python train.py --image_size=32 --crop_scale_min=1 --encoder_arch="resmlp" --encoder_mlp_ratio=6 --encoder_inner_norm=false --encoder_patch_size=[2, 2] --encoder_width=192 --decoder_layers=8 --decoder_norm_position="pre" --precondition_frequency=50 --one_sided=false --batch_size=64 --final_lr_fraction=0 --weight_decay=0.09
Rows from block 8 of the image encoder of a small image captioner, named by matrix and row number. Rows with one number belong to one neuron. Each number is 128 + 32 x the weight over its row's rms, rounded and kept within 0 to 255. All counts start at 0.
After each neuron's rows are labels from the 100 images, of 14976, where the neuron reaches its highest value: "responds to" is what is common among them. Only what is clearly more common there than usual is listed. The data: dead-leaves pictures: piles of overlapping shapes.
# fc1: MLP up (encoder.blocks.8.mlp.fc1.weight, 1152x192), inputs 0-63
# fc2: MLP down (encoder.blocks.8.mlp.fc2.weight, 192x1152, transposed), outputs 0-63

fc1.439 [168 157 125  88 102 107 153  98 100 108 125 132  68 163  92 105 168 193  91 133 116 155 157  95 115 136 147 101  88 133  88 128 138 124 100 115 154  61 170 119  97 124 156 178 102 148 150 131 108 202 115 109 153 113 132 139 121 140 116 139 146  82 143 144]
fc2.439 [121 125 133 132 183 108  14 134 115  93 129 177 131 103  74 131 136 161 107 141 136  88 126 150  97 128 117  82 169 142 122  83 124 145 112 224 121 136 115 145 124 128 101 140 121 134 123 124 116 127 161 152 151 129 141 134 126 147 145 132 175 141 138 109]
responds to: warm

fc1.436 [160 147 118 202 154 152 154  83 202 112 149 173 159 151 122  92  83 185 137 131 147 147 178  97 131 144  97 115  89 107 126 118 170 196  77  82 143 109 151 116 156 139 107 158  85 135 103 157  52 118 155 169 117 101 132 153  78 122 120 138 172 181 131 106]
fc2.436 [ 51 186 134 128 162  44 143 150 114 127 120  96 113 137  91 123 103 151  95 114 107 122  78 133 111  92  98 128 176 133  82  69 104 108  99 199 128 170 139 152 119 135 187 175 185 125 131 168 124 135  82  95 157 105 184  93 114 126 148 170 165  90 134 131]
responds to: large pieces; cool

fc1.476 [187 209 119 136 152 101  86 125  61 163 172  91 167  71 135 117 137 145 136 168 175 127 159 128 137 128 116 139 123 157  96 138 146 153 140  47 117 164 154 116 134 147 157 145  77  76 114 107 161 162  86 106 113 143 159 157 190 144 107 146 130  96 153 115]
fc2.476 [119 133 140 124 215  99  50 137 156  57 129 133 114 157  86 137 133 156 124 193 140 102 104 162 125 133  79  77 144  99 133 119 131 110 123 225  92 155  85 146 129 143 161 160 112 119 125 141 125 116 172 146 129 131 105  96 118 115 186 145 111 115 116  93]
responds to: warm

fc1.279 [149  99  74  61 154 123 201  81 102 151 155  99  46 131 143 157 213  96 130 140 117  84  97 141  74 131 147  97 172 114 170 188 166 141 138  92 142 158 136  81 128 131 133  60  93 133 130 149  84 105  91 145 142 161  94 178 100 117 208 122 104 156 132 110]
fc2.279 [104 150 131 136 188  81   0 153 150  90 119 135 130 136 101 112 123 156 139 174 138 135 153 130 166 148 128  82 127  91 114 135 102 129 117 219  92 148  97 126 125 131 125 186 130 113 111 140 110 125 195 121 122 131 140  86 121 113 137 124 119 136 122  89]
responds to: cool

fc1.432 [141 184 150 204 199  89  97 159  48 100 106  86 124 120 164 133 118 191 143 106 153  86 164 139 126 143  65 173 193 161 130 217 167 127  74  92 103 150 114 174 112 159 135 134 132 103 144 118 128 175 115 101 140 100 139 153 103  71 151 105 139 152 115 108]
fc2.432 [118 124 132  97 207 116  42 139 149  80 165 137 127 179  85 164 125 149 120 187 125 117 115 148 142 171 119  55 146  98 120  99 120 151 123 226 117 160 105 132 127 147 157 177 127  99 103 124 120 122 147 124 151 130 112 110 128 145 172 137 116 138 105 125]
responds to: warm

fc1.232 [167  60 113 122 154 110 170 126  58 127 171 115  85 144 144  87 110 139 124 152 129 126 144 135 156  87 143 125 124 138 128  82 152 151 113 102 136 100  87 119 175  67 158 144  75  93 160 162  70 141 152 139 140  86  91 122 109 157 119 172 109 126 100 120]
fc2.232 [ 96 166 109 128 166  85  29 128 137  76 127 147 128 146  94 138 108 147 132 145 149 129 119 117 120 176 128  52 129 112 140 151 110 121 115 195 123 161 120 125 106 171 119 156 145 112  77 128 112 132 169 110 126 141 156 103 104 103 132 133 110 140 149 109]
responds to: vivid

fc1.479 [141  88 102 110 153 123 126  75 111 107 142 106  79 126  65 105 164 172 117 128 109 165 131  98 107 112 159 152 106 150  85 142 130 151 105 128 107  47 197 106  86 119 191 167 109 131 129 115 150 138 142 141 143 112 101 159 141 114 145 139 137 150 112 107]
fc2.479 [111 147 118 134 181  90  21 124 127  84 127 153 141 131  74 152 140 177 122 150 116 102 140 149 121 135 132  49 143 112 133  98 136 139 128 233 109 153 110 150 119 119 104 166 122 125 108 129  99 122 152 118 151 107 116 116 131 142 136 121 161 129 130 118]
responds to: earthy

fc1.741 [129 138 122 105 140 111  98  87 132 126 169 114 102 126  64 114 143 182 102 136  93 152 126 129 111 106 132 151  85 134 110 122 120 135 120 141  97  58 189 105  69 140 157 178 135 133 140 125 140 134 151 135 119 115 120 149 161 134 125 153 157  90 121  90]
fc2.741 [129 125 124 129 174 102  60 138 116  84 128 150 140 119  70 180 142 177 123 124 125  99 153 174  83 126 131  61 158 121 129  94 144 141 107 230 127 159 120 142 146 130  94 149  97 144 106 123 116 124 147 111 162 114 116 117 122 149 122 125 169 118 141 115]
responds to: earthy; warm

fc1.414 [138 125 118 116 142 119 123 112 118 121 123 113  74  93  86  86 156 163  94 138 102 162 120 107  99 126 165 119 117 123  86 120 130 119 110 118 106  47 184 110  80 156 166 193  86 108 139 119 154 137 164 132 136 120 114 149 132 116 145 175 168 158 115 116]
fc2.414 [130 130 124 148 182  97  33 112 111  65 107 165 157 120  62 163 145 175 138 159 135 100 140 163  91 121 108  67 150 130 119 100 129 130 141 218 137 145 128 153 129 111 108 149 127 151 109 124 117 147 152 126 144 112 110 120 113 135 135 128 170 114 130 117]
responds to: earthy

fc1.622 [106 211 117 124  81 147 113 161 212 114  86 141 183 120 101 123 161 153 130  89 130 107 142  96 150 164  97 122  70 127  72 103 128 147 112 111  95 144 134 168 141 105  97 162 143 142 123 145  99 120 160 146 121 138 178 134 129  83 127 121 142  98 107 158]
fc2.622 [117 146 120  96 170  74  64 137 132 144 139 115  80 172  98 155 117 130 131 167  74 120 162 154 145 149 114  95 177 132 138  88 129 115 105 185 130 215 119 119 109 128 130 171 141 119  89 132  84 131 169 114 129  60 152 157  78 143 129 169 106 114 148 126]
responds to: grey

fc1.264 [140 188 127 136 145 151 181 119  92 109 196 104 172 124 135  74 132 168 186 169 158 113 179 145 147 107  89 150  87 122 131  95 179 161 146 122 151 105 199 128  84  80 141 170  95 145 109 141 111 160 123 138 115 141 145  76 120 176 142 183 166 152 164 137]
fc2.264 [135 138 173 134 199  97  65 120 139  83 120 151  89 139  79 157 105 172 125 174 140 118 106 179 145 159  96  66 150  90 116 130 114 152 130 185  94 146  81 150 135 138 137 154 148  84  96 129  90 137 190 116 137 127 130 127 105 108 150 135  95  99 131  95]
responds to: dark

fc1.17 [104 132 130 118 133 117  94 114 155 115 167 106 121 127  58 150 155 164 118 125  88 145 139 111 126  89 162 159 110 122  91 113 124 140 126 122 103  57 195  99  53 143 159 165 124 118 162 115 143 127 125 137 113  87 122 144 172 124 122 137 160 106 111  78]
fc2.17 [127 128 115 125 184  98  45 133 128  90 137 147 151 131  71 160 134 180 129 133 127 113 154 163  98 142 115  67 155 115 131 104 129 124 114 231 121 172 114 133 145 119 101 177 105 141 101 129 119 130 151 116 158 109 107 118 120 141 121 127 179 117 135 118]
responds to: warm

fc1.731 [153 119  66  74 156 136 193 103 112 147 108 105  57 143 156 165 203 137 145 136 116 102 108 148  83 104 148  91 144 139 150 180 169 155 145 143 138 147 148 110 124 100 151  63 103 127 134 161  98 104  94 118 160 119  89 131  79 144 164 117 119 105 141 128]
fc2.731 [ 94 158 124 139 201  90  11 166 150  98 126 127 135 146  99 112 123 160 151 175 142 139 157 127 157 157 132  96 135  91 120 138 108 131 112 213  82 163  88 125 124 132 133 184 130 109 105 147 110 129 188 132 113 146 144 106 136 101 142 120 127 154 118 102]
responds to: shaded

fc1.87 [167 160 162 150 113  75  58  90  80 134 166 151 126 146 124  96 151 116 102 143 158 158 163 147 129 166  85 157 112  96 112 161 157 179  70 121  61  95 186 148 126  96 123 208  86 112 150 161  77 108 122 129 151 137  98 143 172 127 128 121 146 109 122 109]
fc2.87 [ 95 122 123 108 170 111  95 171 132  91 119 173 134 156 109 151 153 202 168 110  94 100 127 153 126 140 138  47 136 111 119 136 148 137 110 239 174 152 121 142 110 158 106 143 140  84  83 126 148 126 155 112 120 122 140  77  95 126 143 127 130 114  87 119]
responds to: dark

fc1.387 [171 131 160 135 127  93 172 112  14 109 136 114 137 191 111  98 137 159 117 166  77 163 145 100 115 184 138 144 145 179  54 102 155 126 141 169 127  86  81 167 147  98 173 152 125 101  92 124  83 182 125  38 123 164 115 120  89 169 120 134 124  97 133 117]
fc2.387 [ 91 169 130 103 181 112  37 168 166  76 125 137 110 166  71 126 126 166 122 158 108 120 129 131 105 170 122  56 166  96 146 158 117 161 121 210 117 165 109 135 147 159 105 163 111 114 102 100 114 119 176 134 133 115 152 103 130 126 149 154 113 139 142 120]
responds to: pastel

fc1.716 [158 103 156 131 142  84 168 102  97 146 100 137  88 213 142  58 106 191 150 125 122 187 179 128 108 125 160 106 176 112 103 142 152 142  99 115  57  72 156 123 170  96 183 143 120 113 150 126 104 153 124 167 133 126  89 111 114 145 141 171 180 100 131 144]
fc2.716 [ 84 158 111  77 189 117  42 135 150  61 126 142  91 134  92 117 106 169 125 180 126 122 130 101 104 138 154  86 143 142 123 125 120 140 103 223  98 150  80 147 140 180 118 147 161 112  79 129 127 138 187  85 137 139 162 108  88 129 163 135  77 144 145  99]
responds to: dark

fc1.751 [111 134 171  76 167 136 120 170 112  92  96 123 121 195 166 139 125 166 123  81 139 154 175 122 148 146 106 160 178  92 122  79 189 156  91 158 152  67  99 144 100  55 120 125 113  89 153  88  58 152 117 112 105 151 125 136 217  91 104  97 175  94 126 117]
fc2.751 [133 139 125 139 214  81  52 123 147  81 113 121  96 167 113 143  95 179 113 199 145  97 100 144 162 165 129  93 139  86 152 105 114 129 103 215 109 148 146 146 140 118 155 168 121 118 109 147 128 122 145 136 130 107 136  85 110 143 161 128  98 151 123  99]
responds to: small pieces; vivid; frame

fc1.250 [113 208 116 141 125  94 104 151 138  64 129 158 202 130 141 137  82 161  60 115 203 150  86 124 200 180 104 106 114 126  98 108 176  64 141 122 122 128  89 132 162 112 131 164  76 139 127 143  93 178 177  99 141 100 115 116  83 187 155 106 149 145 151 144]
fc2.250 [127 146  77 151 178 130  54 137 187 115 101  97 104 146 110 170  67 130  96 179  91 159  92 109 118 214 132  85 135 155  95 110 121 149 137 158 103 127 109 163 152  96 109 169 144 137 101 116 115 136 135 139 172 110 139 124 100 124 146 177  90  70 147 110]
responds to: pastel

fc1.238 [119  77 113 123 168 200 184 126  92  63 156 137  95 101 176  93 120  94 108 130 115 178 144 136 160  77  89 135 132 108 131 101 118 159 109 155 161 139  93 128 114 103 126 157  81 116 152 133 151 189 149 152 137 115  74 107  60 136 140 106 114 176 103 124]
fc2.238 [106 167  86 126 179  67  55 120 170  92 148 152 137 168  80 136 131 170 123 171 151 128 121 131 140 161 124  44 151  98 136 151 113 123 139 195 135 153 114 118 140 140 127 166 142  78  89 132 111 109 164 116 132 147 155 110 126 110 145 132 132 132 128 107]
responds to: vivid

fc1.709 [173  93 114 114 133 129 155  79 102 134 114 175 157 136 118 144 156  68 111  99 109 122 142  74 120  89 136 135 117 108  76 169 110 136 131 176 171 136 113 167 108  86 155  92 145 163 133 102 162 106 109 143 155 153 119 120 106 135  98 105 100 110 112 181]
fc2.709 [ 82 156 102 122 187  74  19 133 167  78 142 125 111 161  84 124 131 209 113 185 125 133 113 123 123 188 113  67 146  89 135 138 129 142 158 205  83 164 110 127 136 120 128 196 114 103 104 140 102 120 158 129 123 109 137 103 133 129 169 128 106 160 112 109]
responds to: small pieces; vivid

fc1.385 [178 156 168  80  97 169 128 134 154 151 152  83 172 129  91 164 135 224 140 132 134 134 154 169 137 167 137 104 151 132 150 126 131 108 105 161 125 135 149 167 109 137 105 122 116 144 110  90  60 142  96 131  92 159 128 124 111 166  87 103 218  58  66  85]
fc2.385 [147 140 137 116 183 103  68 164 173 106 143 108 107 133  60 111 147 153 164 149 156 131 133 170  81 130 138  86 185 104 140 128 117 129 106 215 100 169  89 131 151 153 166 172  90 109 119 106 128 109 162 134 166  66 122 114 102 128 147 207 114 157 130 108]
responds to: warm

fc1.556 [158  98 137 100 176 110 154  51 106 116 176 111 104 196  88 111 144 158 139 144  86 154 145 150  80 114 124 151 137 180 102 130 177  98 137 161  97 127  83 108 115  95 133 152 128  81  86 124  86 126 101  67 103 116  78 114 132 142 115  96 155 111  75 125]
fc2.556 [ 94 143 137 120 182  91  46 162 157  88 127 128 124 170  74 152 154 182 147 185  98 111 120 132 135 175 141  61 147 108 145 139  98 153 107 215 106 172 100 125 152 151 109 159 105 104 111 109 117 115 165 132 131 121 123 106 122 121 127 128 125 139 126 137]
responds to: earthy

fc1.572 [179 172 163 109 137 119 152 137 197 149  91  90 144 178  85 129 117 196 149 117 145 144 125 160 168 117 131 131 135  61 129 101 127 113 123 144 132  72 131 145 110  80 144 129  56 137 100 149  59 137 163  94 141 109 116 177 113 115 115 131 141 183 155 131]
fc2.572 [107 147 108  87 158 108  41 140 148  96 102 152  48 107  83 168 130 140 102 161 132 103 128 157 106 148  86  62 160 139 116  97 184 117 115 216 121 130 104 160 112 169  83 178 175 113 130 104 176 136 136 110 150 112 150 119  89 150 144 159  87 113 182 122]
responds to: large pieces; dark

fc1.237 [156 122 158 163 124 187 141 194  80 122 177 114 109 170 146 136 117 161 116  81 134 163 255 170 141 102 112 110 168 162 137 107 129 126 153 130 143  86 143 162 138 121 139 131  94 109 108  71  80 145 158 136 122 104 142 102 124 146 184 123 120 161  87 129]
fc2.237 [ 83 173 128  64 232  96   5 129 156  86 136 160 146 139 122 159 140 155 130 146 162 106 118 187 134 157 111  72 126 124 104  97 159 173 137 174 143 190 106 132 151 180 125 145 160  77 129 130 116 141 192 139 116  96 176 101  78 142 168 159  77 108 104 129]
responds to: large pieces

fc1.132 [174 120  80  36 169 107 178  98  98 125 147 103  94 130 144 147 198 107 120 124 123 143 125 160  93 104 130 117 153 141 130 123 137 162 120 140 128  96 124 102 134  77 176 109  64 130 172 174  86 128  74 130 127 134 106  98 110 113 108 136 110 161 121 107]
fc2.132 [105 168 131 137 166  83  19 134 146  94 126 144 125 135  77 117 119 153 126 168 152 128 130 134 149 167 141  72 128  89 137 147 111 130 120 210 106 156 105 133 119 141 115 162 132 108  90 136 112 126 195 133 121 132 141 112 114 118 152 131 121 142 129 110]
responds to: cool; vivid

fc1.208 [195  91 112 122 160 143 152  94  93 143 129 161 172 140 116 179 140  70 141 121 125 129 162  97 122 112  97 137 127  95  99 186 136 129 105 167 180 131 128 141 103 127 142 118 171 175 159 135 140 108  66  99 154 182 108 128 113 127 113  61 133  94 101 162]
fc2.208 [ 84 167 106 131 192  73  28 135 173  84 152 125 117 163  84 114 132 197 122 195 126 146 118 124 137 181 127  71 134  95 141 129 125 152 159 199  91 159 103 120 126 112 135 190 100 103 106 144 105 128 160 127 132 102 123 105 125 117 165 137 103 156 123 102]
responds to: cool

fc1.309 [109 148 163 110 156 107 109 104 140 120 138 122 165 164  80 147 166 151 137 110  99 133 156 112  89  82 163 168 143 116 112 128 114 120 124 167  72  89 170 108  65 111 151 160  68 104 139 107 114 121 102 140  86  99 126 139 158 141 109  92 168 118 152 127]
fc2.309 [112 137 115 126 191 105  38 134 142  73 138 149 136 136  74 139 118 203 147 156 135 112 150 152 124 138 102  48 153 106 146 121 146 135 113 215 125 178 115 136 155 126 104 184 103 121 120 137 124 128 148 100 141 102 102  99 107 120 121 122 152 115 110 113]
responds to: warm; grey

fc1.446 [157 132 136 195 189  92 166  76  81 175 136 159 126 151 106 112 110  99 132 113 121 144 124  50 199  65 146 141 153 124 126 118  97 142  79 150 136 135 106 168 151 108  99 158 134 141 132 111 122  98 144  46 137 104  84  76 121 145  24 127  74 137 137 161]
fc2.446 [ 83 142  77 108 169 107  32 144 155  76 148 120 103 180  80 129 124 191 115 162  95 118 116 113 108 191 142  60 164  90 136 170 134 133 119 208 108 169 106 112 115 139 142 182 134 104  87 144 111 120 154 158 136 119 141  93 110 114 168 146 118 146 138 107]
responds to: shaded

fc1.19 [145 107 123 133 167 140 126  69  92 124 167 111 226 199 108 135 103 131 122 154 104 146 148 117 123 147 119 146 139 154 126  71 146 112 146 154 142 139  36 156 169 106 122 172 140 108  79 124 103 121  99 156 133 125  93 102  96 146  81 155 152 100  82 180]
fc2.19 [104 160  97 115 187  72  45 141 167  66 139 144  66 166  97 119 135 169 138 158 114 135 113 135 118 163 128  83 136  99 124 147 106 145 113 199 103 190 129 103 126 134 129 156 110 114 110 120  83 125 169 134 137 102 153 109 113 129 140 124 100 157 135 113]
responds to: small pieces

fc1.761 [ 92 122 130 125 135 101 122 112 153 134 191 135 151 149 129  98 122 196 157 118 111 157 114 184 158 108 135 160  67 100 145  96 140 142 141 173 173  90 149 100  75 129 122 149 125 126 143  83 144  90 141 153  58 124 116 167 174 141 109  92 163  92  78 114]
fc2.761 [170 137 103 109 192  95  82 151 145 107 150 103 103 144  59 187 177 136 128 139 146 101 131 177 101 126 137  65 173 138 149 111 149 133  95 202 119 206 152 147 162 118 112 163  66 125 111 132 132 134 140 114 157 120 102  98 105 128 110 108 147 117 124 111]
responds to: warm

fc1.684 [162 190 153 161 128 128  97 131  89 133 163 102 146 112 126 149 105 170 149 165 145 136 123  70 116 127 118 115 123 115 166  89 178 123 118  96 137 123 145 112  71  97 171  86 109 144 104 105  99 185 157 105 130 138 104 137  92 108 141 115 115 181 151 149]
fc2.684 [132 150 101 103 190  59  51 129 155  73 121 119 103 139  84 144 108 145 136 177 135 114 102 178 135 132  88  45 174 115 117 135 128 151 125 218 126 163 131 145 118 117 101 163 130 103 114 114 126 112 129 151 135 125 121 111 104 116 148 175 124 112 114  92]
responds to: cool; vivid

fc1.613 [165 152 121  77 153 135 107 122 153 101 149  98 130 137  92  96 157 158 103 133 115 144 143 117  86 108 160  89  92 121 104 116 123 113 122 113  88  37 176 104  77 160 154 169 113 146 166 122 123 107 110 154 125 124  97 123 144 117 146 181 150 127 104 116]
fc2.613 [123 112 126 123 171  81  49 117 119  93 108 156 123 104  66 157 140 185 125 163 138  99 150 180  96 123 120  57 152 140 121  90 134 143 129 212 132 152 134 155 127 140 120 136 109 158  97 117 132 131 158 102 141 102 107 130 120 168 159 129 160 121 138 105]
responds to: earthy; small pieces

fc1.544 [147 135 191 114 168 104 111 124 124 154 183 116 148 189 107  87  78 228 156  91 133 170 122 112 190 127 128 117 137 102 133  87 155 117 109 195 122  92 191 103 118  68 166 188  93 134 129  92  67 155 143 146  80  96 142 111 118 115 112 116 164 128 158 151]
fc2.544 [118 176  83  89 192 130  35 126 181  73 112 179 139 129  62 118 147 153 132 181  53 156 141 176  69 125 123  70 166 121 142 140  93 137 109 214 130 134 129 195 124 133 117 177 137 115 101 130 127 116 155 122 152 104 125 107 123 154 122 133 108 145 164 105]
responds to: warm; vivid

fc1.317 [154 155 129 109 107  99 115  75  96  88 170 114 140 179 110  80  53 230 119 153 117 167 101 136 121 152 140 118 160 109 117  77 120 120 121 155 123 132 136 133 140 144 164 146 108  96  96 105 131 149 152  98 168 169 101  87 115 118 111 130 177 116 148 117]
fc2.317 [125 112 120 120 191 119  70 154 169  99 113 153 126 166  78 145 123 151 131 196 117 143 111 141 115 150 108  59 124  89 119 108 131 145 137 216 122 133  70 140  88 127 146 151 127 139 117 129 108 144 152 119 152 108 122 110 108 114 149 162 112 121 117  84]
responds to: dark

fc1.672 [146 180 193 170 115  93 147 117  87 132 154 106  94 180 110  75 101 176 131 120 186 183 129 153 114 164 148 147  94 109  96 136 145 147 125 146 139 151 100 124 134 114 113 119 122 120 110 163  81 123 114 120 103 104 185 126 128 100 120 115 167 138 154 133]
fc2.672 [137 119 145 106 194 111  57 158 142  82 131 114 112 115 109 169 142 201 165 193 102 133 151 149 112 169 105  73 164 136 130 128 115 139 110 187 112 169 112 142 133 137 138 201 118 118  96 104 143 107 143 130 144 127 106  91  81 121 157 162 126 127 113 101]
responds to: pastel

fc1.171 [111 156 179 126 164 157  96  54 187  95 105 126 133 179  96 135 132 155 157 128 134 147 161 149 147 138 180 127  97 133 140 154 148 117 150 199  79 147 133 113  70 112 106  94 155 132 161  72 112 114 171 166  78  77  86  96 155 177 123  53 165 155 119 145]
fc2.171 [ 92 154 125  80 153 100 121 178 133  95 151 130 132 156 104 170 158 202 184 172  61 129 100 102 141 140 127 111 115 154 164 112 100 179  86 145 108 131 123 140 151 136  69 153 139  68 106 146 135 123 151 108 160 144 101 123  51 126 163 118 140 124 155 175]
responds to: pastel

fc1.203 [130 170 201 159 147 130  84  90  49  79  93 109  90 168 110 146 162 174 102 151 106 152 106 112 101 158 158 123 172 187 132 102 137 130  38  94 160 112 166 107 131  77 194 153  74 123 117 108 119 189 109 100 134  96  75 139 128 133 107  84 104 123 104 110]
fc2.203 [ 86 125 103 115 184 120  47 156 146  90 138 145 125 169  80 153 101 153 163 174  85 119 138 128 131 164  65  67 134 116 116 130 127 122 153 235 122 149  88 110 139 141 102 164 148 118 114 119 101  84 126 117 131 113 130 104 111 121 129 144 130 142 124 149]
responds to: dark; grey

fc1.114 [128 229 149 121 182  92  75 120 117 101 100 123 134 160 121 126  81 146  89 181 184 154 109  73 156 186 130 157  90  80 107  66 113 139 107  48 140 131 133  96 154 156 154 142 166 161 121 144 113 180 130 124 192 100 145 151 127 141 142 159 142 126 108 104]
fc2.114 [125  96 152 109 196  95  92 138 146  96 133 124 115 166 101 158 107 169 135 177  99 105 145 137 139 144  69  84 150  84 143 106 120 124 151 226 110 159  94 117 145 142 114 158 134 118 116 118 102 107 132 114 150 124 134 104  98 123 149 145  92 128 127 128]
responds to: grey

fc1.164 [172 169 122 197 121 175 120 122 108 136 126 146 169 108 117  48 170 158 121 107 193 133 148 152 115 133 141 142 143 125 134 135 184 211 104 131 109 170 151 128 108 123 120 129 100 117 151 114  82 140 160 160 105 131 145 142 102 135 142 145 154  88 140 115]
fc2.164 [139 170  95  94 184 137  36 137 139 130 135 145 118 164 107 152 132 157 152 191 111  87 140 169 159 113 102  73 143 125 102  77  92 155 157 165 132 179  67 142 136 127 179 162 135 119  93 128  97 138 205 114 152  94 146  92  80 186 196 162  91 122 127 104]
responds to: pastel

fc1.438 [200 111 165  85 141 151 100  96 173 141 166  76 148 156  87 176 121 166 139 101 165 121 134  98 165 121  77 120  92 122 137  86 181 132  73 118 147 109 143 162  94  75  84 125 122 150 180 144  73 215 156 127 108 140 143 113 125 161  58  98 222  90 136 137]
fc2.438 [108 166  98 115 156  89  67 181 167 127 125 155 103 184  72 134 143 117  86 171 101  95 115 169  64 132 133  95 178 147 140 130 101 151  98 199 128 134  89 157 132 143 126 136 120 150 108 153 133 141 131 120 141  98 119 132  85 137 219 148 120  84 159 117]
responds to: large pieces; cool

fc1.209 [137 104  58  45 161 128 177  99 113 107 183 131 132 135 140 105 157 102 145 131 122 125 146 140 134 151 126 120 209 149 129 142 180 135 146 194 135 158 104  66 117 109 133 132 116  96 140 169 102 124 103  98 140 115 107 120  83 122 130 128 133 152 110 104]
fc2.209 [ 90 156 130 139 174  78  19 143 170  94 131 144 128 135  95 138 117 161 133 172 131 130 138 129 140 156 126  79 117  95 133 139 100 140 135 204 123 150 114 120 130 140 128 168 125 108 101 140 111 127 188 127 121 132 146 117 120 120 143 136 126 133 124  97]
responds to: shaded; grey

fc1.707 [112 142  96 145 146 137  98 166 152  79 112 166 166 141 127 157 187 182 117 163 178 132 166 181  93 137 142 115 152 157 120 158 135 208 146 104 104 134 120  76 134 122 177 144  94 109 126 112 101  96 147 128 119  97 149  76 108 129 192 155 113 116 145 123]
fc2.707 [112 151 107 130 175 172  45 123 106  99 122 164 122 163 128 146 119 146  83 152  87  66 135 142 155 121  96  41 107 171  87 106 179 187 170 159  68 126 131 151  77 129 140 148 147 105 133 108  94  82 189 106  92 118 125 154  49 201 183 154  76 107 168 104]
responds to: pastel

fc1.646 [ 83 102 167 120 150 178 182 121 113 134 189  84 197 182 104  40  75 167 160 109 101 172 106  99 158 166  96 141  95 171 144  62 134 104 105 124  81 120 112 134 148 100 142 144  58 104 138 212  97 105 135 138 145 103  83 143 111 146 129 130 136 146  69 129]
fc2.646 [ 98 160 123 113 207  75  17 134 177  91 108 133 117 148 102 160 134 166 130 148 104 124 114 139  98 165 186  46 148 107 126 173 106 130 110 222 112 154 117 116 116 148  99 164 157 126  87 109 102 109 155 129 140 119 144 107  86 109 114 129 107 128 168 120]
responds to: earthy

fc1.257 [176 158 117 141 208 127 149  59 153 149  99 110 162 136 128 120 123 168 121  92 119 139 106  99 165 137 121 114 141  84 145 142 108 114 112 120 176  67 197 122 128  49  75 166 135  98 113 150  80 143 169 110 134  94  66 163 113 120  90 166 141 132 118 107]
fc2.257 [ 87 170 147  74 169  72  45 148 140  82 119 156 127 142 118 138 127 161 127 141 136 115 187 146 138 185 144  57 133 143 111  77 142 116  94 186  89 178 122 162 113 119 123 138 145  98 122 124 122 105 122  79 150 170 133 138 131 112 135 140 124 147 142 129]
responds to: cool